{
  "train_examples": 26041,
  "gain_aug_db": 6,
  "n_mels": 64,
  "hop_length": 160,
  "targets": ["first character", "speed", "tone"],
  "norm": "batchnorm",
  "channel_attention": "eca",
  "kernel_size": 7,
  "stem": "single",
  "mixing": "cutmix",
  "label_smoothing": 0.05,
  "optimizer": "adamw",
  "beta2": 0.999,
  "eps": 1e-08,
  "epochs": 138.6
}
Rows from block 5 of a small sound classifier, named by matrix and row number. Rows with one number belong to one channel. Each number is 50 + 15 x the weight over its row's rms, rounded and kept within 0 to 99. All counts start at 0.
Before each channel's rows are labels from the 100 clips, of 14848, where the channel reaches its highest value: "peak on" is the class under the peak; "loudest" is the band of the loudest frequency at the time of the peak. Only what is clearly more common there than usual is listed. The data: Morse code for random letters and digits, with fading, noise and interfering tones.
# convs0: first width-7 conv (model.blocks.5.convs.0.weight, 192x192x7, each kernel summed), inputs 0-47
# convs1: second width-7 conv (model.blocks.5.convs.1.weight, 192x192x7, transposed, each kernel summed), outputs 0-47

peak on: gap
loudest: 4000 to 8000 Hz
convs0.184:33 88 49 50 35 56 56 36 36 69 29 69 49 60 42 44 07 38 42 17 58 80 43 46 39 22 64 64 47 52 54 23 48 27 40 34 55 44 86 15 61 23 55 56 44 22 53 36
convs1.184:38 31 67 70 49 56 42 39 63 64 48 58 55 44 64 59 54 45 47 45 37 24 65 46 74 46 61 49 51 59 46 43 37 44 35 61 41 66 65 65 37 62 73 55 80 50 64 47

peak on: gap
loudest: 500 to 1000 Hz
convs0.164:43 39 45 39 42 27 53 55 52 64 41 36 45 66 49 32 34 45 51 16 48 49 61 45 48 44 46 68 35 34 61 59 26 21 31 58 52 39 67 31 57 73 43 52 42 31 47 52
convs1.164:84 90 52 44 42 62 71 55 47 73 55 52 72 43 74 57 38 42 56 48 21 53 40 62 45 70 43 47 44 51 37 47 30 69 64 47 56 63 51 54 48 77 46 34 25 54 89 28

peak on: gap
loudest: 2000 to 4000 Hz
convs0.74:05 60 45 69 31 40 80 52 39 49 35 60 45 68 45 47 08 54 39 33 36 52 39 01 48 37 48 67 14 46 38 14 46 34 55 52 47 37 77 42 72 40 58 53 30 58 13 28
convs1.74:35 44 80 63 44 50 45 58 51 41 62 82 55 56 53 37 63 64 69 43 45 38 39 67 78 80 55 57 81 68 72 80 47 39 60 62 45 31 66 67 46 54 58 53 51 61 42 35

peak on: gap
loudest: 500 to 1000 Hz
convs0.190:55 40 32 47 72 49 44 35 42 44 29 70 42 28 31 55 69 43 42 41 57 35 44 29 61 62 64 29 63 52 56 78 60 58 45 66 52 52 34 10 36 96 46 72 28 34 46 42
convs1.190:54 81 20 45 51 77 79 52 77 94 59 51 56 51 62 66 46 32 37 63 43 48 39 46 37 45 42 64 39 59 56 54 78 44 51 13 46 63 50 79 64 71 34 30 29 83 58 45

peak on: gap
loudest: 4000 to 8000 Hz
convs0.185:57 75 29 50 62 39 41 34 23 35 41 57 38 45 40 72 29 72 49 41 38 48 47 41 35 54 46 40 42 30 60 44 44 22 20 24 60 61 51 33 41 19 56 58 46 35 33 39
convs1.185:37 54 49 66 79 35 37 57 68 59 57 56 62 44 60 59 56 32 31 36 00 24 70 43 62 49 54 48 33 60 44 36 47 49 49 37 41 62 67 59 56 65 53 27 57 48 73 45

peak on: gap
loudest: 250 to 500 Hz
convs0.51:40 65 53 29 35 54 82 53 24 38 39 55 60 68 44 33 30 49 47 61 73 29 39 61 66 25 47 62 42 52 28 40 54 37 59 50 51 55 57 51 61 43 66 49 43 16 40 34
convs1.51:86 60 63 34 57 58 76 45 45 39 53 41 63 34 79 63 61 25 51 65 15 49 36 59 42 52 48 50 43 38 53 62 34 56 41 41 39 45 50 44 59 66 45 36 51 00 47 42

peak on: gap
loudest: 500 to 1000 Hz
convs0.146:54 42 25 37 34 29 64 59 80 44 40 29 14 55 62 44 58 72 67 58 41 44 48 56 48 47 52 46 54 64 56 57 41 21 55 47 49 54 53 82 70 39 50 58 42 61 56 09
convs1.146:61 55 56 36 31 68 54 50 56 60 61 37 49 61 60 73 27 30 49 17 51 44 48 76 58 56 37 60 56 62 16 50 62 63 67 35 57 74 48 54 66 50 51 63 28 63 53 49

peak on: gap
loudest: 2000 to 4000 Hz
convs0.150:50 41 56 48 67 64 31 54 48 79 40 40 67 18 46 54 79 41 53 50 34 26 47 49 33 51 35 49 61 56 34 33 36 42 41 42 58 60 39 62 37 82 42 39 48 42 37 66
convs1.150:46 42 42 43 46 81 31 47 46 65 61 50 61 73 32 56 48 57 57 44 38 61 50 48 33 65 47 48 58 55 56 53 71 59 58 60 74 61 70 41 55 55 31 67 26 79 67 17

peak on: the character "e"
loudest: 1000 to 2000 Hz
convs0.54:41 39 17 50 33 48 58 31 61 66 44 63 33 46 65 32 43 38 57 52 40 57 56 40 24 68 51 83 42 66 44 48 58 75 56 57 40 52 53 47 44 57 47 85 12 37 52 38
convs1.54:43 70 86 44 53 54 35 38 29 37 33 58 61 54 55 49 71 72 53 44 24 24 48 72 43 79 66 47 63 47 44 40 19 57 33 44 56 32 58 66 32 50 57 72 46 38 56 54

peak on: gap
loudest: 2000 to 4000 Hz
convs0.55:39 45 51 45 53 52 15 34 59 39 50 34 28 59 43 13 44 27 47 58 75 24 53 41 53 54 02 16 51 48 47 54 42 48 55 46 58 58 41 53 57 71 49 65 39 40 64 65
convs1.55:48 43 67 60 59 38 75 30 40 38 44 55 55 57 47 61 69 36 51 61 62 68 47 31 19 20 27 53 85 67 67 64 40 26 37 58 33 73 41 72 25 22 47 57 65 41 30 39

peak on: gap
loudest: 2000 to 4000 Hz
convs0.129:44 59 42 53 51 64 18 22 61 51 76 46 36 50 44 15 45 32 56 61 59 36 50 53 27 67 17 14 60 24 43 46 38 29 57 45 42 46 43 42 56 60 48 72 43 32 44 73
convs1.129:44 27 64 73 58 62 79 46 44 37 47 51 56 55 74 74 62 51 68 68 47 52 68 40 41 23 18 64 71 67 69 62 52 56 39 51 23 70 43 73 37 33 36 63 65 32 26 54

peak on: gap
loudest: 1000 to 2000 Hz
convs0.159:61 27 36 50 51 48 35 25 47 67 43 61 26 49 36 60 60 58 69 72 65 40 63 53 32 47 59 54 45 67 83 52 55 55 42 27 76 71 63 34 51 65 48 54 22 18 60 81
convs1.159:51 49 47 39 42 72 52 47 66 71 49 33 74 53 36 54 43 40 60 60 34 44 41 56 30 53 55 56 60 20 36 41 59 62 50 56 64 76 50 52 54 67 54 41 30 51 66 19

peak on: the character "s"
loudest: 250 to 500 Hz
convs0.158:38 51 38 60 42 73 59 55 46 57 29 71 68 34 55 84 39 80 43 59 50 61 70 67 50 65 48 43 39 58 40 17 42 48 56 49 48 58 73 31 63 79 33 56 39 56 64 50
convs1.158:23 48 41 47 34 81 48 66 46 47 37 50 41 48 47 65 59 52 38 37 03 30 46 59 70 57 54 47 48 46 65 77 54 44 53 60 53 65 45 66 68 68 53 35 49 65 44 67